config.toml
dataset = "dashed paths with two dots that lie on the same path or on different ones"
loss = "charbonnier"
weight_standardization = false
widths = [96, 192, 192]
blocks_per_level = 2
init = "torch_default"
muon_scale = "spectral"
nesterov = true
final_lr_fraction = 0
Rows from block 7, named by matrix and row number. Each number is 50 + 15 x the weight over its row's rms, rounded and kept within 0 to 99. All counts start at 0. After the name is the row's rms in percent of the matrix's.
# conv: 3x3 conv (model.mid.2.conv.weight, 192x192x3x3), inputs 0-6, a 3x3 kernel for each
conv.85 102:49 42 54 58 41 48 63 54 43 44 42 30 85 57 46 56 47 69 61 43 52 61 49 43 52 52 52 65 44 42 46 65 52 50 49 38 31 65 45 42 65 41 47 44 71 70 39 58 40 52 56 21 27 51 70 24 75 55 34 51 48 37 29
conv.86 109:53 62 41 51 46 56 68 49 79 65 62 46 48 34 44 54 52 44 56 48 54 65 58 59 90 56 72 46 65 32 49 49 49 57 58 31 21 37 34 48 62 43 10 70 73 41 46 33 59 52 40 49 52 42 41 50 57 47 30 56 75 63 26
conv.87 095:34 36 37 34 59 32 44 50 59 55 28 53 50 65 74 67 82 33 55 21 51 53 45 55 85 41 25 55 63 47 62 52 45 54 54 61 30 70 47 32 55 75 29 61 32 55 62 64 55 51 52 37 27 53 82 49 33 68 30 72 55 07 47
conv.88 138:60 46 33 74 67 75 37 48 47 33 75 48 60 56 35 49 49 25 52 45 68 41 41 31 57 66 51 66 41 32 51 63 70 29 19 55 44 50 44 41 44 47 31 58 58 50 54 38 55 37 58 38 50 74 48 57 42 35 59 41 97 54 42
conv.89 113:61 39 47 31 44 38 66 82 87 70 53 48 47 61 68 33 19 58 39 29 34 42 54 33 22 26 32 57 52 62 37 66 48 61 65 75 26 40 50 56 29 49 61 49 58 41 41 45 56 65 52 30 42 49 38 61 32 39 47 74 49 77 59
conv.90 096:35 54 36 39 51 80 41 32 43 14 64 27 57 39 69 65 61 64 74 64 68 49 54 31 56 43 53 51 31 26 35 53 53 73 51 51 65 49 62 32 45 48 53 56 27 59 48 72 48 53 64 44 57 45 38 43 42 47 54 67 79 31 38
conv.91 102:39 55 60 36 65 49 50 58 48 55 63 57 57 52 45 33 46 60 23 43 77 53 32 43 39 56 65 87 49 48 62 66 35 29 49 47 24 72 35 15 47 53 63 47 55 61 29 34 45 46 58 51 81 46 50 42 46 80 59 51 73 48 45
conv.92 089:48 78 24 32 57 49 36 64 52 67 65 50 36 76 59 52 72 40 47 60 54 56 51 59 38 65 37 50 61 50 54 37 59 60 54 62 76 31 52 46 51 49 27 63 62 44 44 35 77 34 54 41 73 63 27 57 89 14 54 67 18 68 41
conv.93 098:57 33 43 57 58 50 55 40 20 49 71 61 41 48 59 52 56 69 39 62 44 77 44 38 57 22 44 49 46 48 54 47 44 60 71 36 30 59 33 38 50 57 60 45 60 45 64 65 50 31 55 74 55 35 63 79 61 80 55 43 26 74 49
conv.94 100:45 69 76 56 67 58 56 79 48 54 48 47 20 36 46 27 30 44 68 70 54 64 61 63 69 58 52 40 38 47 50 52 58 55 45 41 46 49 34 25 44 30 41 42 21 46 27 36 65 64 49 56 55 73 67 51 55 58 53 36 41 32 50
conv.95 087:48 27 63 41 53 38 69 60 64 48 43 80 46 57 47 53 69 68 44 66 74 28 53 63 44 56 31 54 61 58 49 51 54 50 31 63 62 69 64 43 46 52 39 45 34 45 55 24 60 53 87 53 64 48 50 76 35 65 42 85 50 70 24
conv.96 097:55 54 39 57 54 33 34 35 69 35 35 38 69 45 32 56 46 63 36 77 76 51 39 41 69 45 64 72 55 40 51 40 49 42 60 76 46 35 39 28 45 72 44 58 51 75 35 56 26 31 51 43 21 42 33 58 89 40 39 36 38 58 51
conv.97 110:59 56 54 57 43 48 33 42 37 48 55 72 51 42 37 49 62 35 50 60 35 63 48 62 32 44 29 57 57 45 54 51 37 61 61 49 42 43 47 53 49 57 51 58 68 42 51 78 51 44 51 60 70 96 46 55 34 30 40 58 53 63 68
conv.98 105:37 50 41 57 33 71 44 56 27 42 44 69 60 39 76 58 58 50 46 46 44 30 64 64 48 39 47 51 71 50 52 27 33 51 50 56 51 35 28 61 55 29 36 37 36 49 34 44 19 74 42 51 42 65 75 35 58 65 14 41 47 48 89
conv.99 098:44 47 24 51 35 55 67 39 51 40 31 36 49 28 36 59 48 49 67 75 41 56 84 32 49 73 79 42 44 52 38 40 44 45 57 47 11 43 43 43 30 47 22 21 37 54 40 65 61 64 44 57 43 43 60 53 49 53 57 46 74 57 54
conv.100 086:47 40 31 37 45 53 63 36 56 34 41 41 45 64 32 51 36 52 80 43 66 41 73 47 57 80 59 43 53 26 55 58 47 52 40 48 32 34 18 26 53 64 58 49 44 34 57 44 45 51 27 31 72 23 47 41 70 35 55 40 59 48 56
conv.101 103:75 33 78 17 47 19 70 44 79 48 66 45 47 42 51 38 50 39 34 52 29 76 49 55 28 49 36 60 48 59 36 46 11 47 39 94 52 53 36 53 60 45 37 40 58 48 48 75 62 53 44 38 42 26 50 44 36 65 51 27 46 22 91
conv.102 103:66 62 39 77 52 53 47 53 55 42 63 40 60 57 37 32 52 57 41 66 38 40 34 48 54 54 47 56 45 57 41 50 62 46 57 36 45 47 55 39 56 46 63 57 51 60 49 68 45 41 66 36 33 38 53 58 69 44 64 41 38 35 60
conv.103 096:74 42 29 51 58 75 24 39 30 46 37 91 38 53 40 56 46 20 54 40 52 47 62 59 46 43 60 37 71 50 50 37 52 31 42 52 43 49 54 36 48 50 47 21 45 52 43 42 46 61 41 59 61 52 52 66 37 59 59 34 66 61 49
conv.104 103:46 52 39 68 55 48 57 50 42 59 61 58 46 67 62 40 27 33 61 54 70 73 53 64 51 63 58 25 45 49 49 45 27 33 58 50 44 54 45 45 23 50 55 40 41 51 56 41 53 50 47 50 63 60 36 31 37 27 38 26 17 60 38
conv.105 103:33 71 48 54 51 33 38 30 49 56 46 39 59 45 60 50 48 33 65 37 19 66 46 56 56 44 37 48 66 46 64 44 57 71 67 66 43 44 59 37 52 44 56 73 43 56 73 51 51 42 58 66 46 66 67 50 45 55 45 63 58 33 51
conv.106 115:89 88 79 73 58 65 62 65 63 58 46 41 55 54 44 49 59 66 42 59 54 54 62 47 55 57 65 44 48 60 51 65 50 32 47 41 34 53 58 60 52 26 46 55 34 45 29 30 52 26 37 47 45 36 70 42 24 62 51 55 38 52 42
conv.107 105:40 52 53 49 35 46 27 48 41 96 31 44 45 35 31 42 55 52 80 66 48 62 54 81 61 69 76 29 61 58 74 49 69 69 22 63 52 43 44 24 52 32 47 61 41 42 32 24 49 58 67 62 60 63 76 64 45 82 47 52 66 44 43
conv.108 105:57 47 76 31 59 40 39 60 49 74 43 58 33 44 53 51 43 52 43 45 85 49 53 63 38 48 62 50 65 58 64 47 48 50 74 46 35 23 38 70 74 21 42 45 26 44 44 46 57 49 48 57 25 48 38 89 58 54 53 74 43 74 60
conv.109 094:65 72 43 65 51 79 48 34 49 13 57 63 49 48 60 51 52 75 47 40 55 38 49 40 47 42 43 46 22 55 50 66 59 49 61 59 43 40 23 49 50 37 53 35 56 52 45 69 33 49 66 32 34 70 43 17 71 45 56 49 62 47 18
conv.110 099:71 54 39 59 52 49 45 49 52 31 53 49 56 32 35 44 56 62 45 80 56 52 54 64 49 40 53 45 40 48 41 56 43 40 59 42 53 58 65 50 31 35 55 41 56 39 41 33 19 22 26 51 41 55 39 46 49 55 51 24 53 36 27
conv.111 105:63 54 69 28 28 54 39 60 46 40 55 47 37 47 49 63 59 61 62 45 50 67 63 65 48 55 61 47 37 48 45 43 27 54 50 47 36 48 59 56 71 51 43 56 62 43 52 27 83 62 30 55 52 37 44 54 32 42 55 54 52 44 53
conv.112 121:54 84 68 53 45 77 42 55 64 42 70 51 49 33 65 55 55 49 46 70 35 44 80 80 54 57 34 64 23 57 46 26 52 60 48 54 50 56 25 52 64 47 53 40 21 42 35 53 55 55 39 31 12 48 41 47 53 41 55 61 29 34 79
conv.113 093:38 67 46 34 36 54 36 59 39 48 58 44 68 71 42 43 66 49 40 25 41 68 41 40 48 47 13 49 49 57 49 50 62 73 54 59 51 35 28 60 55 40 46 77 70 55 41 40 61 64 46 40 58 38 57 31 55 52 77 54 54 61 53
conv.114 092:60 55 34 58 45 55 41 48 43 74 56 60 32 56 08 54 46 51 50 77 53 48 46 40 51 48 47 49 47 51 65 40 84 59 37 50 70 41 75 42 43 73 41 48 37 25 42 62 55 55 66 64 41 60 28 63 63 26 56 69 61 30 37
conv.115 095:43 98 61 50 53 46 70 48 55 14 68 52 37 47 56 30 51 40 47 60 28 62 51 69 50 47 57 53 54 24 36 39 48 38 56 53 65 60 34 51 36 58 35 46 43 52 46 29 45 55 42 76 40 40 29 26 51 41 49 34 56 54 75
conv.116 135:41 44 51 45 61 44 51 52 61 48 58 56 45 68 45 24 59 60 39 62 53 44 48 57 34 39 38 50 45 44 38 50 62 51 48 58 56 48 65 45 54 56 39 49 65 35 66 50 55 44 57 63 52 32 17 49 55 51 54 66 85 46 48
conv.117 096:51 58 67 44 54 66 78 69 70 46 38 49 39 59 43 48 51 38 48 42 57 55 37 39 56 59 71 20 52 34 35 28 46 36 27 33 50 56 61 31 44 61 60 67 57 58 59 50 30 46 34 42 30 44 54 59 39 48 52 45 43 50 44
conv.118 094:54 42 55 57 58 33 35 76 53 59 69 73 64 56 37 65 50 43 57 55 64 44 46 72 27 33 38 37 49 71 70 56 41 57 41 70 47 57 56 64 57 72 44 56 39 59 33 19 44 51 66 70 37 55 45 46 51 31 62 51 47 64 73
conv.119 105:51 55 53 51 30 40 53 65 47 51 37 50 66 43 44 72 41 51 49 43 38 68 56 50 65 37 50 44 47 41 43 40 65 44 58 56 45 50 58 21 65 56 28 46 41 48 39 39 34 52 55 46 49 42 50 60 47 58 41 60 56 66 57
conv.120 095:41 43 51 44 56 35 57 40 26 29 63 38 44 52 40 54 75 49 47 43 55 54 53 68 37 87 41 33 48 53 35 42 32 69 47 63 43 30 53 67 53 63 56 48 60 60 55 43 56 38 43 48 46 55 51 64 38 41 60 53 52 45 15
conv.121 105:24 44 33 32 64 62 47 52 59 20 30 74 62 65 49 65 49 26 44 53 49 82 49 42 57 59 20 78 48 50 51 45 47 80 37 58 45 71 56 46 33 53 51 51 51 61 71 54 52 57 37 25 58 71 63 31 53 47 44 52 62 69 46
conv.122 101:26 33 43 29 28 72 51 50 09 52 64 70 54 34 31 55 51 38 49 48 26 59 54 44 53 81 39 63 46 87 58 40 68 42 36 29 47 43 00 52 62 63 46 50 57 48 55 43 42 59 48 63 64 50 52 50 44 51 54 12 49 42 46
conv.123 092:53 32 87 33 49 63 47 55 53 36 33 71 74 57 32 58 77 57 49 67 41 52 50 55 30 54 71 54 52 66 37 65 48 45 47 56 60 70 39 74 49 43 47 77 68 66 42 32 59 46 43 50 53 44 45 82 41 43 45 63 32 28 58
conv.124 094:55 52 69 20 33 36 57 38 56 69 63 33 52 37 62 57 53 84 55 45 58 54 50 60 48 55 16 56 20 48 47 50 59 76 48 50 53 74 45 43 56 55 27 58 36 41 57 30 64 63 38 40 65 15 31 37 51 66 62 36 57 62 68
conv.125 100:55 53 30 43 55 47 54 42 79 69 70 53 68 56 61 37 63 59 53 40 59 26 46 40 35 37 24 49 58 36 24 47 38 38 56 53 59 43 77 56 45 40 58 67 48 44 72 58 50 37 35 65 45 24 46 57 30 56 45 35 48 41 67
conv.126 111:53 56 46 46 52 42 46 50 60 81 72 70 54 55 21 52 52 28 52 79 68 29 68 45 36 53 42 43 43 58 55 39 63 69 29 48 52 32 70 67 52 37 41 29 46 36 61 27 49 47 52 41 44 62 47 66 39 58 53 62 65 39 41
conv.127 098:42 50 61 70 47 60 75 50 49 48 38 52 23 57 55 35 50 46 53 60 70 49 32 61 41 54 66 31 36 39 53 59 62 49 45 24 42 59 47 35 54 25 52 35 57 52 50 29 41 33 24 18 33 21 45 34 36 27 39 42 37 48 35
conv.128 101:48 54 65 56 55 21 45 87 51 51 39 26 39 46 34 59 61 24 42 49 40 33 32 63 44 52 37 37 67 67 61 62 45 23 44 54 45 53 69 37 55 72 38 53 53 23 56 59 67 55 55 23 43 43 41 59 64 77 52 48 28 29 48
conv.129 099:11 44 41 48 62 35 21 67 49 15 77 05 35 64 79 30 55 45 48 69 69 28 61 58 33 74 34 53 44 41 45 28 48 62 41 68 67 36 50 45 46 56 44 41 83 59 47 71 35 44 41 44 37 41 37 49 59 31 50 46 52 39 25
conv.130 114:47 75 29 46 39 31 42 51 53 53 44 46 56 58 39 50 39 85 43 49 61 48 51 58 50 41 57 41 49 59 28 41 56 33 53 57 66 51 58 63 48 86 71 22 65 59 31 58 55 32 46 46 45 38 30 43 55 47 48 33 40 86 45
conv.131 113:39 49 54 22 45 39 70 61 59 76 52 60 61 45 34 60 42 58 53 48 41 76 84 69 65 78 36 67 38 27 43 43 45 45 43 34 47 28 32 64 32 58 66 53 54 43 36 30 65 40 58 26 32 30 45 41 35 57 42 40 43 49 57
conv.132 092:49 55 28 76 56 47 36 55 56 47 55 50 39 42 62 66 36 39 52 48 55 53 56 52 51 48 47 73 41 34 50 59 27 67 47 44 53 33 47 50 49 51 53 43 38 57 45 47 56 55 27 24 12 60 50 65 77 52 60 30 31 50 56
conv.133 095:59 71 47 52 41 36 19 44 25 76 50 19 63 52 60 56 51 54 71 38 61 35 67 56 55 46 89 63 45 42 60 54 53 54 48 39 41 44 61 47 55 52 56 55 41 41 62 52 58 52 68 41 51 58 46 42 57 56 43 99 47 43 67
conv.134 095:51 36 58 61 48 41 60 60 38 52 70 33 35 41 39 64 58 52 32 61 62 61 54 49 61 30 52 32 49 48 51 46 50 41 54 64 44 50 59 52 52 47 58 49 38 53 40 29 58 59 59 55 39 55 50 70 17 38 45 56 59 60 49
conv.135 093:48 40 59 42 45 63 61 47 45 59 38 74 58 48 61 59 52 44 33 37 66 54 35 66 58 64 45 22 61 56 42 40 57 65 39 49 37 37 52 61 68 49 50 56 52 40 43 47 56 46 53 42 63 46 39 59 27 39 47 52 63 54 42
conv.136 097:72 50 68 51 43 40 58 20 59 72 65 66 36 44 58 16 32 62 25 54 39 66 37 48 78 62 68 46 33 31 64 50 36 55 57 56 46 61 32 77 54 49 49 35 52 45 45 47 51 57 51 49 75 35 39 56 63 52 49 50 74 57 59
conv.137 091:70 27 75 50 36 36 54 39 55 63 58 67 37 49 62 49 75 33 48 50 36 61 49 56 44 23 60 50 40 39 62 52 81 27 70 58 39 69 33 65 64 72 49 47 62 26 47 45 55 40 50 57 39 51 51 57 55 71 68 45 56 51 52
conv.138 095:35 53 87 40 39 52 48 47 61 49 28 48 58 48 52 41 39 44 74 77 35 47 65 44 13 24 64 48 47 54 35 33 44 63 59 55 55 75 36 77 38 33 52 49 57 55 64 25 26 39 42 40 51 50 56 49 32 52 27 39 79 73 49
conv.139 098:33 42 46 23 64 47 57 41 75 67 45 34 48 49 63 14 54 61 33 43 53 45 44 42 53 54 69 54 46 68 80 49 44 27 59 48 44 38 57 53 51 46 68 55 46 39 55 58 40 40 53 74 39 45 84 76 77 65 65 62 23 53 40
conv.140 114:38 55 49 29 34 56 54 41 49 36 37 59 39 59 67 49 59 76 37 29 35 31 45 65 41 55 72 30 55 29 81 39 52 50 55 39 72 50 36 50 55 57 56 32 38 48 41 55 57 65 47 48 55 46 54 44 35 62 46 35 30 56 32
conv.141 096:68 50 28 78 51 45 59 70 43 79 29 59 54 56 46 49 42 49 50 53 56 47 48 42 54 59 67 52 59 63 41 55 48 41 42 39 42 37 49 52 50 33 58 68 57 34 51 59 49 38 60 35 50 76 65 67 59 49 50 41 56 73 45
conv.142 090:47 57 40 49 32 40 35 55 31 45 93 35 54 48 45 51 54 79 67 63 50 42 57 48 29 46 43 49 67 43 46 48 64 39 46 35 71 65 40 49 56 50 80 68 41 46 54 53 38 64 62 76 37 38 35 53 35 42 58 63 48 47 32
conv.143 097:30 46 36 55 52 57 48 37 54 33 50 41 47 45 42 56 56 60 40 63 52 28 58 53 57 69 61 47 37 29 84 55 39 35 58 40 47 60 40 32 51 64 50 55 48 60 39 47 40 64 41 61 55 33 41 32 56 24 38 36 66 65 59
conv.144 098:39 41 23 49 47 56 22 60 81 61 56 46 32 58 72 40 65 32 66 50 61 44 38 50 58 51 26 36 39 52 60 67 34 59 20 73 78 49 39 32 53 45 27 67 43 32 57 46 55 61 55 53 49 67 30 64 68 44 48 33 70 11 42
conv.145 095:50 68 68 32 22 39 61 54 42 57 38 54 74 38 56 68 31 44 50 59 53 46 53 39 52 34 44 36 63 71 33 58 24 52 57 51 54 54 51 68 53 18 64 27 28 53 58 28 54 67 52 44 45 71 26 28 51 47 51 59 41 39 62
conv.146 093:37 29 53 49 48 15 49 32 90 55 18 57 54 44 24 33 52 99 55 38 39 40 36 63 39 46 47 26 73 32 41 40 56 49 63 55 46 51 44 36 43 49 48 34 74 45 48 75 50 57 89 78 59 48 38 56 44 61 41 90 58 64 52
conv.147 099:44 44 61 32 54 30 46 34 21 52 49 35 62 76 66 45 49 26 64 59 61 42 30 61 37 46 58 48 51 60 65 43 51 59 56 59 25 58 36 30 63 34 35 18 03 43 51 48 46 52 63 58 41 62 58 47 49 39 24 44 19 71 62
conv.148 101:39 25 55 50 36 64 53 46 73 52 62 61 52 43 42 43 54 49 34 31 25 46 33 57 40 36 49 44 51 36 52 58 51 70 63 34 59 52 28 53 53 33 39 39 25 51 36 51 39 39 34 42 21 34 31 47 54 52 43 45 44 63 75
conv.149 104:45 57 46 39 50 68 54 67 67 35 46 45 37 58 42 63 66 48 38 60 57 30 52 51 42 51 33 66 57 41 41 52 50 40 47 47 60 46 13 65 63 49 54 54 52 35 49 55 48 58 40 47 29 29 34 77 83 05 88 63 31 56 41
conv.150 093:70 58 51 37 58 43 48 39 60 57 76 36 51 54 46 53 51 68 33 47 57 43 39 51 46 56 68 47 48 36 60 50 46 44 66 66 57 49 49 30 61 74 51 36 37 45 40 57 37 52 43 72 42 41 44 26 64 58 38 52 79 45 23
conv.151 112:67 67 32 60 50 73 54 43 54 50 55 25 20 39 99 43 59 45 53 62 56 42 51 51 36 57 47 47 56 37 77 40 46 44 56 83 39 54 56 63 52 42 48 39 63 49 31 75 62 49 15 56 49 42 64 30 70 59 34 21 38 76 45
conv.152 087:66 54 56 38 36 56 24 56 37 29 69 61 43 49 39 43 76 25 52 38 51 47 25 70 38 68 81 49 29 75 58 59 63 71 55 50 44 29 50 57 61 62 33 65 31 65 59 29 64 45 37 35 43 39 34 55 42 36 56 85 53 54 43
conv.153 092:37 08 90 45 46 35 48 30 43 43 63 56 47 59 18 53 44 81 65 29 51 38 28 55 53 42 56 70 55 64 49 52 46 52 54 37 45 84 18 17 50 44 51 56 43 49 65 62 47 49 69 49 59 51 44 54 38 74 30 77 71 58 50
conv.154 099:54 52 64 32 57 25 40 59 32 45 36 74 54 69 35 47 55 38 47 35 39 40 60 41 85 62 36 59 61 43 64 36 53 43 45 52 34 62 49 46 58 69 54 53 62 37 57 53 45 49 59 57 32 51 50 51 23 77 49 43 41 44 51
conv.155 096:62 62 56 64 44 61 38 25 45 52 63 24 53 72 58 51 49 57 73 46 61 72 44 44 41 46 55 50 33 52 57 57 51 51 53 35 43 43 60 26 42 28 77 65 75 57 45 40 46 61 60 69 60 54 55 22 67 58 55 57 37 30 29
conv.156 118:32 34 31 30 14 34 57 38 50 57 31 76 57 36 49 49 17 43 60 55 50 63 41 39 45 20 51 35 66 56 30 64 47 46 57 53 51 49 48 42 49 44 50 29 39 44 56 50 47 44 36 59 60 71 54 31 50 37 27 35 53 42 53
conv.157 099:52 54 67 47 50 63 30 78 30 52 45 58 17 53 52 71 85 75 70 37 44 58 55 59 00 63 47 73 51 31 78 46 41 36 53 45 43 48 53 92 49 44 23 69 38 61 39 67 72 39 25 53 38 31 65 59 69 29 45 38 42 42 49
conv.158 090:51 40 37 24 50 73 67 33 25 57 46 71 47 49 37 61 35 49 71 63 55 61 30 32 57 46 47 65 40 46 60 38 68 57 68 21 78 44 30 61 42 46 71 49 49 67 43 41 50 37 62 51 48 41 17 85 49 44 49 54 42 55 31
conv.159 091:33 38 50 35 58 37 62 34 44 70 25 54 43 62 68 52 30 68 42 47 60 22 45 66 61 62 63 29 66 64 63 56 37 56 47 43 38 35 68 33 61 38 45 49 30 47 74 54 36 38 54 43 52 59 42 69 43 71 52 73 87 73 65
conv.160 084:53 36 54 40 18 36 45 23 32 39 46 51 40 37 34 39 39 34 47 48 61 60 60 64 58 70 72 46 53 33 35 51 65 38 47 36 42 46 50 40 37 50 57 48 56 65 48 55 54 58 52 55 58 65 42 28 51 16 20 24 40 42 66
conv.161 109:51 50 48 15 37 47 47 35 51 38 67 61 60 58 47 50 52 76 61 34 40 67 52 72 23 58 57 49 46 56 42 55 54 63 49 41 50 49 43 41 51 46 20 46 63 38 57 78 59 54 55 31 61 30 49 53 69 50 52 49 55 67 30
conv.162 101:53 40 36 50 49 64 50 44 47 58 69 33 67 39 40 29 67 81 36 59 39 29 54 58 58 51 44 45 51 49 28 45 45 76 40 60 74 61 49 28 46 53 56 28 35 59 45 66 17 63 51 55 57 36 37 41 72 56 43 49 68 74 56
conv.163 098:61 55 41 56 51 58 63 60 45 31 48 54 53 53 47 51 48 64 73 57 57 53 67 32 53 75 74 58 54 23 25 38 38 72 71 39 37 45 35 51 32 25 51 45 51 61 40 33 48 60 46 25 38 44 48 48 43 65 45 56 60 23 06
conv.164 093:44 67 66 57 28 44 27 12 46 35 64 64 43 41 77 23 46 63 32 55 50 58 17 39 43 53 64 64 55 54 49 44 31 49 67 44 34 58 42 62 52 42 50 47 51 52 56 63 67 67 45 69 34 35 42 56 56 32 51 47 51 47 62
conv.165 105:55 22 45 39 43 42 34 46 60 47 35 40 55 46 56 49 48 76 44 46 36 61 60 41 83 55 61 36 48 58 56 43 61 42 41 44 53 35 42 38 41 59 46 44 69 33 73 25 53 57 51 52 49 34 08 54 16 64 56 64 61 50 03
conv.166 113:56 26 59 51 58 41 50 50 56 29 36 39 53 44 64 50 35 43 52 33 40 64 60 48 56 47 73 60 51 35 30 48 70 42 54 40 26 63 28 66 59 36 38 55 34 52 53 70 47 39 25 46 43 61 48 23 88 41 49 28 61 33 69
conv.167 096:35 48 27 56 53 41 37 55 44 83 26 53 33 65 47 60 58 63 48 47 54 71 45 55 44 46 61 53 62 55 50 61 28 42 60 52 61 40 52 46 51 46 42 59 39 68 51 57 65 49 49 70 51 71 61 46 86 46 67 63 70 33 60
conv.168 106:44 64 43 34 39 44 52 44 37 60 58 56 46 57 66 68 76 08 62 49 55 56 54 45 52 48 28 35 28 37 54 40 41 42 33 74 52 43 55 19 38 37 19 35 34 46 54 34 66 49 28 50 41 50 45 18 35 55 60 61 64 51 44
conv.169 096:70 29 73 54 51 54 71 43 46 30 55 73 66 60 48 57 40 53 38 33 43 45 52 58 40 24 83 56 38 23 34 54 79 17 65 63 40 58 43 61 53 74 50 43 75 58 26 65 42 29 55 23 42 69 63 38 51 25 46 48 42 43 60
conv.170 095:38 66 46 73 59 52 77 60 43 71 60 20 55 30 26 70 15 25 46 68 69 53 58 52 26 62 34 48 66 74 42 62 52 57 54 43 36 37 59 52 55 55 53 52 29 37 47 28 45 48 42 34 43 43 78 73 53 34 37 23 24 50 68
conv.171 094:51 24 37 63 58 62 55 48 40 68 46 72 48 57 35 72 64 62 42 47 46 45 61 45 45 50 67 48 54 35 48 36 55 37 48 46 26 38 34 81 54 58 65 28 33 64 44 57 67 37 46 83 54 39 36 45 57 37 32 49 55 73 29
conv.172 085:48 61 61 55 59 35 62 47 50 59 31 78 35 55 42 29 50 48 46 61 48 42 56 39 40 46 39 33 58 38 45 63 70 81 42 65 49 54 72 48 38 61 54 47 48 51 46 30 25 33 49 23 40 48 35 55 07 40 68 49 56 47 37
conv.173 094:62 38 08 49 48 61 51 34 53 58 25 56 36 49 39 76 61 56 76 39 26 50 50 38 34 48 73 53 55 49 55 63 52 38 54 39 32 27 49 41 52 57 19 47 39 40 30 59 43 60 64 22 42 40 80 68 58 53 41 49 41 28 27
conv.174 089:38 33 61 42 62 62 37 54 62 54 71 05 66 55 56 32 61 56 58 41 37 50 60 35 56 47 61 57 56 83 42 56 43 43 61 26 53 32 53 39 47 55 42 63 71 47 70 41 46 38 36 57 40 22 57 44 66 53 58 41 56 43 67
conv.175 088:10 57 39 77 46 47 42 60 64 41 55 64 38 58 65 66 47 29 51 46 45 43 37 50 40 49 56 36 46 63 46 66 73 56 54 73 52 71 61 45 53 39 49 31 36 79 76 34 28 42 38 33 34 47 45 69 35 33 49 53 90 58 40
conv.176 107:42 97 57 55 70 66 31 37 24 42 54 35 48 54 44 35 52 49 47 32 41 20 39 14 34 64 59 54 68 41 46 40 58 41 48 32 52 37 43 35 51 52 54 55 44 25 54 53 55 44 53 49 46 39 75 47 76 49 41 56 52 60 39
conv.177 098:26 38 39 32 33 55 47 37 75 54 68 51 57 51 84 54 62 37 59 49 53 40 43 34 69 23 47 61 49 56 38 50 71 36 62 58 53 53 38 53 41 43 42 48 60 50 46 64 48 45 38 83 60 50 44 69 72 62 41 29 33 55 15
conv.178 097:56 57 48 44 50 47 48 29 45 87 48 77 43 58 74 40 37 26 46 55 40 41 48 42 68 65 65 38 53 40 80 47 37 49 48 50 48 46 37 38 51 41 46 44 40 37 35 25 37 31 36 53 50 43 27 57 66 58 36 54 42 29 63
conv.179 108:83 61 58 53 34 65 21 57 51 61 37 57 50 50 61 27 81 73 43 54 43 37 28 29 47 67 39 44 55 36 54 45 52 74 24 57 51 46 69 35 47 54 29 63 67 53 40 53 49 44 47 37 42 34 45 00 45 31 55 65 79 69 43
conv.180 127:23 44 49 27 51 46 16 45 52 77 68 36 66 76 51 27 78 43 69 77 78 72 62 63 80 56 65 44 36 39 37 41 38 64 45 54 44 37 32 38 27 40 55 53 22 32 37 50 22 33 53 33 22 41 42 54 44 50 75 51 41 30 63
conv.181 097:64 40 45 48 33 46 55 40 67 65 67 60 57 55 41 57 59 52 45 44 68 53 54 68 54 53 58 52 37 42 63 49 42 64 41 37 54 35 59 62 50 49 61 38 58 56 29 36 53 24 46 50 33 33 07 44 50 49 61 49 50 59 24
conv.182 095:58 68 37 68 72 66 72 87 46 33 59 59 73 77 49 72 70 60 33 59 33 36 35 49 30 48 30 53 63 37 51 53 66 71 56 62 50 52 56 44 64 49 45 56 25 52 34 43 28 61 49 60 44 53 48 49 74 52 42 58 77 36 48
conv.183 084:33 43 70 28 37 37 44 51 46 22 46 48 66 49 49 74 74 54 47 64 44 34 71 45 36 44 62 92 42 49 44 47 58 70 45 46 51 42 63 47 59 66 27 32 35 72 61 46 69 51 40 19 50 31 54 26 17 61 64 42 69 08 21
conv.184 096:59 40 67 43 51 52 61 55 53 74 28 39 44 40 38 35 40 44 56 34 56 71 52 83 85 73 57 58 56 57 72 57 42 57 36 62 56 47 49 49 42 34 44 32 09 60 26 52 49 41 47 60 44 38 79 09 34 62 34 55 58 68 69
conv.185 105:37 42 49 35 56 75 41 52 63 41 68 30 42 69 35 60 61 60 48 46 40 47 51 34 62 45 53 57 33 31 49 39 31 51 35 67 34 53 21 54 47 18 41 57 37 52 55 51 61 41 47 57 54 36 47 41 76 41 37 44 38 33 29
conv.186 091:57 64 40 47 30 85 56 52 41 70 29 62 55 48 67 52 41 67 60 48 55 54 32 40 56 32 39 46 61 19 62 49 49 49 54 49 48 32 51 66 49 64 66 53 51 41 53 40 44 39 43 41 48 37 13 67 36 72 55 36 61 69 53
conv.187 094:58 70 73 33 51 42 45 18 48 27 57 41 47 38 40 41 57 68 56 66 60 43 57 62 48 30 54 61 80 48 39 62 39 44 57 27 55 57 48 53 52 40 29 43 61 28 45 43 44 27 49 38 60 45 45 41 59 35 51 67 49 57 56
conv.188 116:62 63 55 73 65 47 38 21 51 52 51 32 42 51 59 22 52 54 64 58 52 37 52 50 39 66 61 35 46 57 50 50 46 61 33 51 72 31 75 29 48 48 58 58 84 14 40 52 37 37 49 73 62 54 52 71 39 23 53 59 94 31 39
conv.189 096:48 79 56 44 27 65 53 36 35 44 72 26 37 43 49 59 59 45 57 62 17 61 46 41 39 58 59 15 41 61 58 42 92 34 56 35 53 39 30 74 73 55 50 24 70 57 45 48 57 52 72 48 43 26 23 38 47 50 63 59 62 63 00
conv.190 109:47 64 61 69 74 81 44 36 59 53 43 53 68 76 57 46 62 30 43 36 42 42 69 52 59 49 36 45 35 29 66 59 52 42 44 53 68 27 36 49 29 48 37 45 59 38 49 49 37 33 42 55 52 54 40 55 85 25 48 33 25 21 35